A small image VQ-VAE, trained from scratch.
Training: adamw at rate 0.0015, batches of 64.
Data: trained on reaction-diffusion patterns (Gray-Scott), 47500 training examples, 4.4 epochs.
Rows from block 2 of the encoder of a small image VQ-VAE, named by matrix and row number. Rows with one number belong to one neuron. Each number is 128 + 24 x the weight over its row's rms, rounded and kept within 0 to 255. All counts start at 0.
Before each neuron's rows are labels from the 100 images, of 14976, where the neuron reaches its largest size: "responds to" is what is common among them. Only what is clearly more common there than usual is listed. The data: reaction-diffusion patterns (Gray-Scott).
# gate: MLP gate (encoder.blocks.2.mlp.gate.weight, 1024x384), inputs 0-127
# fc1: MLP up (encoder.blocks.2.mlp.fc1.weight, 1024x384), inputs 0-127
# fc2: MLP down (encoder.blocks.2.mlp.fc2.weight, 384x1024, transposed), outputs 0-127

responds to: stretched; vivid; cool
gate.646 [158 104 122 123 140 135  77 136 128 134  89 109 113 134 152 106 158 152 153 133 110 122  83 156 149 134 157 220 128 177 100 107  82 124  94 131 113 147 118 138 164 121 185  75  99 116  98 184  77 130 154 162 137  84 160 126 122 104 138 106 154 153 131 121 107 140 164 113 141 146 142 142  95 124 148 127  98 123  85 121 124 153 149 105 192 184 143 139  99 105 155 129 109 121 151 130 160 107 153 144 127 116  97  91 169 131 138 140 125  95 153 110 150 153 149 126 138  99 142 149 100 136 142 125 155 143 134 115]
fc1.646 [140  98 117 111 107 121 107 108 112 109 119 113 133 138 134 124 123 127 158  71 126 131 105 147 153 120 155 177 109 121  94 115 143 137 144 148 112 131 109 141 134 143 116 104 100 117  88 165  93 124 106 115 144 131 136 136 162 151  70 119 108 129 156 122 144 146 140 102 116 139 134 139 119 121  83 148  90 115  96 130 116 124 143 111 189  99 176 190 105  76 137 119 143 137 145 209 114 146 143 136  99 126 116 120 116 132 108 148 129 127 138 106 101 144 189 153 153 134 141 138  50 198 155 150 151 143 121 148]
fc2.646 [127  98 116 129 119 130 125 133 135 137 106 130 129 125 144 127 129  40 134 123 133  94 134 129 115 139 124  89 131 134 104 137 114 137 125 118 129 136 129 135 140 121 100 108 121 133 139 176 114 124 116 150 126 117 131 125 138 135 148 131 135 131 137 115 130 129 129 148  85 120 108 127 129 181  89 106 138 112  79 122 123 125 105 132 130 117 149 115 129 134 111 130 126 129  66 129 116 108 123 123 158 132 123 118 126 132 126  96 131 126 119 141 121 126 174 133  90 118 141 114 106  92 118 133 145 123 157 128]

responds to: stretched; embossed; feed 0.062 kill 0.061
gate.618 [127 135 138 154 140 117 152 163 109 152 105 154 129 135 151 123 130 122 110 141 115 171  97 121 150 150 122 112 130 106 154 151 116 135 140  99 158 111 132 114 130 110 155  96 144 143 149 176 108 126 188  96 149 125 135 110 118 116 123 110 167 122 136 105 149 147 103 110 126  95 136 136 129 107  97  98 145 128 200 143 150 129 119 160 116 127 121 118  87 125 129 133 109 119 151 148 141 133 199 141 109 105 107 139 152 105 145 142 125 147 167 138 111 142 113  89 133 152  89  78 131 160 138 107 142 133 117 133]
fc1.618 [102 118 138 134 119 130 151 133 174 148  83 132  91 131 106  97 117 157 110 111 107 147 167 109 118 125 122 111 110 164 117  87 145 103 130 149 114 111 117 127 146 156 126 119 131 129  92 100 144 137 104  82 162 147 135 134 143 131  85 114 108 129 139 157 148 113 152 157 150 115 115 105 177 100 174 134 101 124 136 116 111 160 170 110 120 139 110 115 126 142 178 134 155 165 140 100 123 127  29 109 101  99 141 159 131 100  99 174  90 155  79 126 150 107 103 120 139 104 149 109 125 144 119 147  97 152 147 138]
fc2.618 [123  72 135 132 122 117 113  75 143 127 142 130 140 127 121 124 129  90 108  79 134 139 112 131 109 136 143 154 129 122 109 185 134 132 119 140 126 153 126 112  95 122 142 107 150 142 119 120 142 118 120 120  92 171 136 135 136 128 120 131 130 114 126 118 124 134 130 157 100 128 136 124 100 166 153 178 146 121  92 130 132 125  80 127  62 156 135  93 137 189 153 128 142 122 110 101 132 163 147 107 123 130 164 118 124 132 127 132  71 126 156 132 153 118 107 121 139 124 144 148 138 175 137 132 143 130 160 114]

responds to: stretched; embossed
gate.1 [146 191 104 115 119 119 120 133 103 126 113 124 107 137 105 115 140 133 149 110 140  80 154 145 177 111 156 106 157 122 162  83 149 133 122  90 123 138 151 126 128 143 145 129  98 136  95 123 117 149 120 121 132  81 151 129 120 145  75 144 159 141 140 155 120 107 128  48 104 131 149 130 178 155 129 181 198 130  65 105 136  96 126 117 171 170 100 121  97  95 123 127  99 127 144 127 146 132 148 123 160 158 129 126 156 157 110 114 171 129 136 116 103 150 182 104 161 103 117 134 176 114 161 130  98 121 157 116]
fc1.1 [107 150 141 132 120 150 107 139 106 103 112  91 143 142 127 111 119 141 148 107 111  82 183 126 130 111 138  83 105 120 141  75 182 101  89 123 154 150 126 134 136 114 162 147  81  95 138  99 124 126 119 101 160 116 144 109  94 132 116  99 117 140 142 142 119 101 125 104 120 136 148 135 169 176 125 136 190 142  92 126 164 107 166 123 169 135  87 107  99 137 105 127  97 129 112 126 147 138 114 177 124 110 142  99 138 168 107  93 134 124 155 105 130 143 185 115 113 122 122  82 161 146 141 137 106 137 143 128]
fc2.1 [124 104 129 132 137 130 126 140 118 125 139 119 115 120 143 118 123  61 108 128 121  73 125 135  74 117 122 187 125  91 129 212 156 118 113 129 140 127 122 130 126 121 144 131 132 122 118 111 136 118 121 169  57 125 123 128 123 141 196 129 127 136  98 133 123 137 128 158 110 138 101 131  93 177  66 118 127 130 144  88 139 123 121 130 129  99 118  98 128 128 176 130 119 115  57  93 136 118 189 124 132  86 126 140 130 133 121  64 113 121 161 137 132 119 166 123 103 122 111 108 172 173 135 134 117 129 121 142]

responds to: stretched; embossed
gate.182 [134 130 115 107 115 103 114  88 131 131 137 158 145 121 146 159 116 126 121  62 106 124 101 110 101 115 143 199 123  93  92 111  99 118 122  99 130 166 116 148 138  93 118 121 126 150 138 193 107 131 137  98 116 131 117 107 110 120 128 116 106 114 129 116 143 151 135 120  91 107  82 104 116 142 180  77 100 114 143 138 149 106 106 137  42 206 149 168 126  99 129 149 149 147 169 163 140 129 145 133 120  88  90 157 149 148 121 110 143 117  80 129 170 133 190 131 140 119 141 153 102 153 137 100 154 138 139  98]
fc1.182 [152 205  97 133 118 121 150 100 171 140 127 132 139 101 131 109 115 155 135  30 164 132 106 129 101 139 104 211 127 113 140  91  86 154 113 119  97 113 126 150 119 142 100 107 133 116 125 171 109 139 146 130  89  86 144 142 143 143 149 110 136 135 101 113 103 121 128 137  88 113 125 105 115 167 136 124  99  97 158 155 143 150 148  97 142 120 109 143  91  88 159 123 138 138 145 151 116 124 161 157 134  80 134 142 127 117 107 175 141 159 101 125 151 133 153 106 111 156 106 145 114 125 117 145 122 125 114 143]
fc2.182 [123 140 107 120 126 130 129 127 124 149 123 139 134 122 135 137 134 158 137 116 128 148 121 125  77 133 103  87 134 102 104 159 129 134 124 118 127 142 132 150 112 129 178 125 132  92 108  96 105 123 161 143  95 135 128 131 134 116 226 122 119 113 123 119 121 126 135 108 115 124 138 125 119 133 106 210 134 113 245 127 117 127 146 129  93 203 134 156 101 110 110 130 139 132 106 109 118 165 172 125 141 163 133 123 119 123 135 158 149 136  91 125 126 126 148 130 100 128 130 133 151 110 122 129 144 127 144 150]

responds to: embossed; stretched; feed 0.062 kill 0.061
gate.700 [149 151 104 122 160 103 132  90 129 146 107 110 128 135 152 126 137 151  86 121 136 143 115 115 134 142 120  52 131 129 113 106 178 116 152 124 155 143 118 127 129 149 130 128 188 142 141 109 123 112 123  91 108 133 139 124 100 123 142 157 152 131  99 128 138 158 155 114  83 118 146 144  95 132  86  78 143 132 171  96 161 132  74 110 122  72  90 105 125 106 173 118 112 145 183 118 126 120 110 127 133 188 146 119 126 157 164 142 160 134  71 110 138 136 145 144 101 165 124 141  89 164 126 120 134 147 107 123]
fc1.700 [150 165  89 110 112 116 151 128 152 121 136 129 144 125 133 148 128 106  60 177 148 112 118 128 109 140 145 172 104  81 151 230 167 162 114 168 106 132 154 154 132 145 128 122 125 145 128 176  98 130 118 134 145 195 107 105 147 134 192 113 165 104 165 120 117 123 137 115 103 101 131 142  88 110 101  86 142 132 106 145 121 146 127  97 145 114 111 146 129 142 137 122 111 136 147  99 104 145 142 108 155 152 189 123 106 154 151  79 147 100 125 125 129 140 160 143  93 145 114 122  92 162 110 130 142 124 122  84]
fc2.700 [127 122 130 120 133 134 136 124 134 116 141 129 119 119 110 133 115  60  75 140 129 157 130 124 138 121 124  77 132  85 121 143 118 128 130  84 135 130 130 150 122 118 151 147 172 124 120 159  79 121 117 153 121  73 122 143 128 138 117 131 134 132 156 127 127 122 127 151 148 132 119 138 148 117  89 134 163 129  76 101 133 122  78 133 121 135 126 147 124 104 135 129 122 128  88 130 132 141 111 135 117 179 133 140 125 132 127 180  95 135 111 122 145 121 125 121 125 134 150 150 114 104 122 127 114 127 159 157]

responds to: stretched; embossed; vivid
gate.560 [144  80 105 137  99 152 108 143 146 156 157 120 147 113 103 121 127 111 167  94 138 109 144 111 110 157 100 104 129 150 141  55 121 150 121 125 124 151 119 123 119 148 119 145 138  91 136 120 144 120 157 108 118  97 145 103 141 145  82 109 100 148 161 106 123 113 117 138 127 127 127 142 129  89 178  90  81 104 132 108 155 109 101 119 154 175 119  91 136 156 107 139 132 158 154 146 144 139  96 152 158 144 140 110 148 130 130  93 131 135  93 129 100 129 101 116 164 143 145 122 100 170 133 105 121 102 151 107]
fc1.560 [110 120 114 110 107 132 108 152 133 163 106 144 147 133 117 162 136 145 133  98 107 100 103 151 117 122 109 125 140 125 107  80 120 108 110 122 154  93 130 136 106 145 130 159  74 127 137  75  61 148 108 137 100  94 132 167 150 123 138 159 110 143 121 112 128 106 137 147 153 148 148 113 138 112 128 136 112 158 150 129 122 136 185 120 168 230 154  81 134 135 126 115 115 135 183 113 120 115 129 164 144 119 116 113 106 161 134 136 162 145  98 110 105 152 127 120 102 108  81 119 112 142 111 103 110 153 104 159]
fc2.560 [129 136 153 127 121 133 131 142 100  89 134 123 128 138 110 146 133 116 147  70 127 126  79 131 129 129 133 169 119  76 145 176 156 124 138  89 120 125 137 114 142 131 170 117 123 129 125 175 141 130 118 156 115 112 135 122 131 118  72 131 121 136 162 119 133 121 117 146 130 139 124 133 103 133 183 180 178 118 130 152 142 139 142 122 112 127 124 110 139 140 173 121 121 112 129 139 113 118 167 119 113 127 143 125 117 136 131 108 107 136  89 128 115 113 119 130 140 143 126 116 132 171 119 124  75 124 137 152]

responds to: embossed; stretched
gate.80 [129 155  98 108 141 124 157 114 156 127 127 143 134 108 124 105 149 152 100 170 132 157 180 138 163 124 113 153 155  94 153 111 137 127 122 149 134 109 107  95 106 119 144 126 118 100 112 114 168 111 160 124 139 172 101 127 115 143 153 143 161 153 137 148 144 139 133 122 113 151 110 159 136 157 218 114 127 127 124 116 120 168  84  99 108 208 125 126 131 145 152 117 153 120 165 109 138 146  95 130 107 168 175 125 116 117 136 127 145 109 131 115 118 154 126  99 156 132 101  95 165 126 101  94  98 148 118 119]
fc1.80 [137 154 119 140 151 122 115 127 122 121 125 112  93 140 143 137 131 129 142 185 147 149 139 110 104 114 114 105 138  88 106 165 155 144 137 141 138 114 120 113 107 103 117 129 144 140 132 108 121 146 104 127  89 105 133 142 134 110 146 127 164 114 152 166 142 107 140 155 152 148 127 121 134 173 165 110 121  99 176 122 148 160 104 158 142 105 126 111  97 125 153 125 139 131 156 116  99  99 125 109 160 119  96 113 111 139 104  80 128 118 137 133  86  94 132 124 162 109  85 121 146 110 155 117 106 100 102 111]
fc2.80 [120 117 125 135 130 129 125 174 128  97 142 125 126 132 132 127 129  99  83 117 129 114 125 132 130 133 136 152 128 167 115 197 154 126 111 113 143 128 126 124 122 123 179 115 118 111 145 113 132 130 127 190 140 128 124 109 128 132 142 125 143 125 140 112 129 130 131 159 136 127 129 126 125 134  71 110 174 109 167 137 112 127  94 138  97  80 141 123 140 182 127 131 125 139  74 133 136 177 138 120 134 118 118 133 126 115 124 116 117  98 148 146 122 128  92 126 166 107  91 140 115 113 136 131 107 138 142 151]

responds to: stretched; embossed
gate.20 [112 174 140 116 103 102  82 132 128 104 145  93 135 115 138 118 134 181 113 146 142  94 141 139 104 139 127 171 138  98 128 140  80 103  97 128 147  99 102 142 135  98 125 125  94 114 134 149 137 102 103 135 101 159 118 141 122 143 148 113 123 147 161 170 118 120 141 118 113 104 141 132 151 119  91 112 106 104  97 128 104 128 136 135 184 181 178 101  91 139  81 104 135 153 144 138 113 119 167  90 157 127 104 126 153 136 125 106  97 145 126 111 146 135 143 117 135 104 116 131 103  80 145 126 110 131 152 110]
fc1.20 [127  94 107 146 132 119  92 148 163 123 124 126 145 107 142 115 140 181  97 159 119 122 128 138 121 152 147 166 124  74 154 108 122 137 157 127 141 144 111 119 146 104 114 147 103 148 105 135 132 131 116 156 116 171 140 140 126 117 118 114 113 111 130 147 105 115 166 138 138 154 165 152 146 105 135  57 156 107 123 141 110 126 111 148 188 184 149 104 139 219  92 148 104 151  99 150 111 150 167 110 150 154 116 143 115 134 106 153 113 117  63 120 140 144 111 107 123 126 107 129 128  64 111 117 116 131 151 148]
fc2.20 [126 220 130 132 133 138 137 167 102 145 129 128 128 128 116 123 125 166 119 135 130 133 130 128 134 132 122 111 131  81 144 135 123 128 126  88 129 123 130 139 136 127 147 154 139 139 150 176  86 110 115  73 117 164 126 121 115 127  20 131 123 134 127 139 120 125 135 112 133 127 124 131 139 109 134 187 162 133 116 127 136 132 108 123 157 103 118  88 139  86 163 132 130 131  80 180 122 109 114 136 116 124 102 133 124 139 132 166 160 125 149 127 140 120 126 127 130 133 129 155 147 119 138 133 106 125 122 112]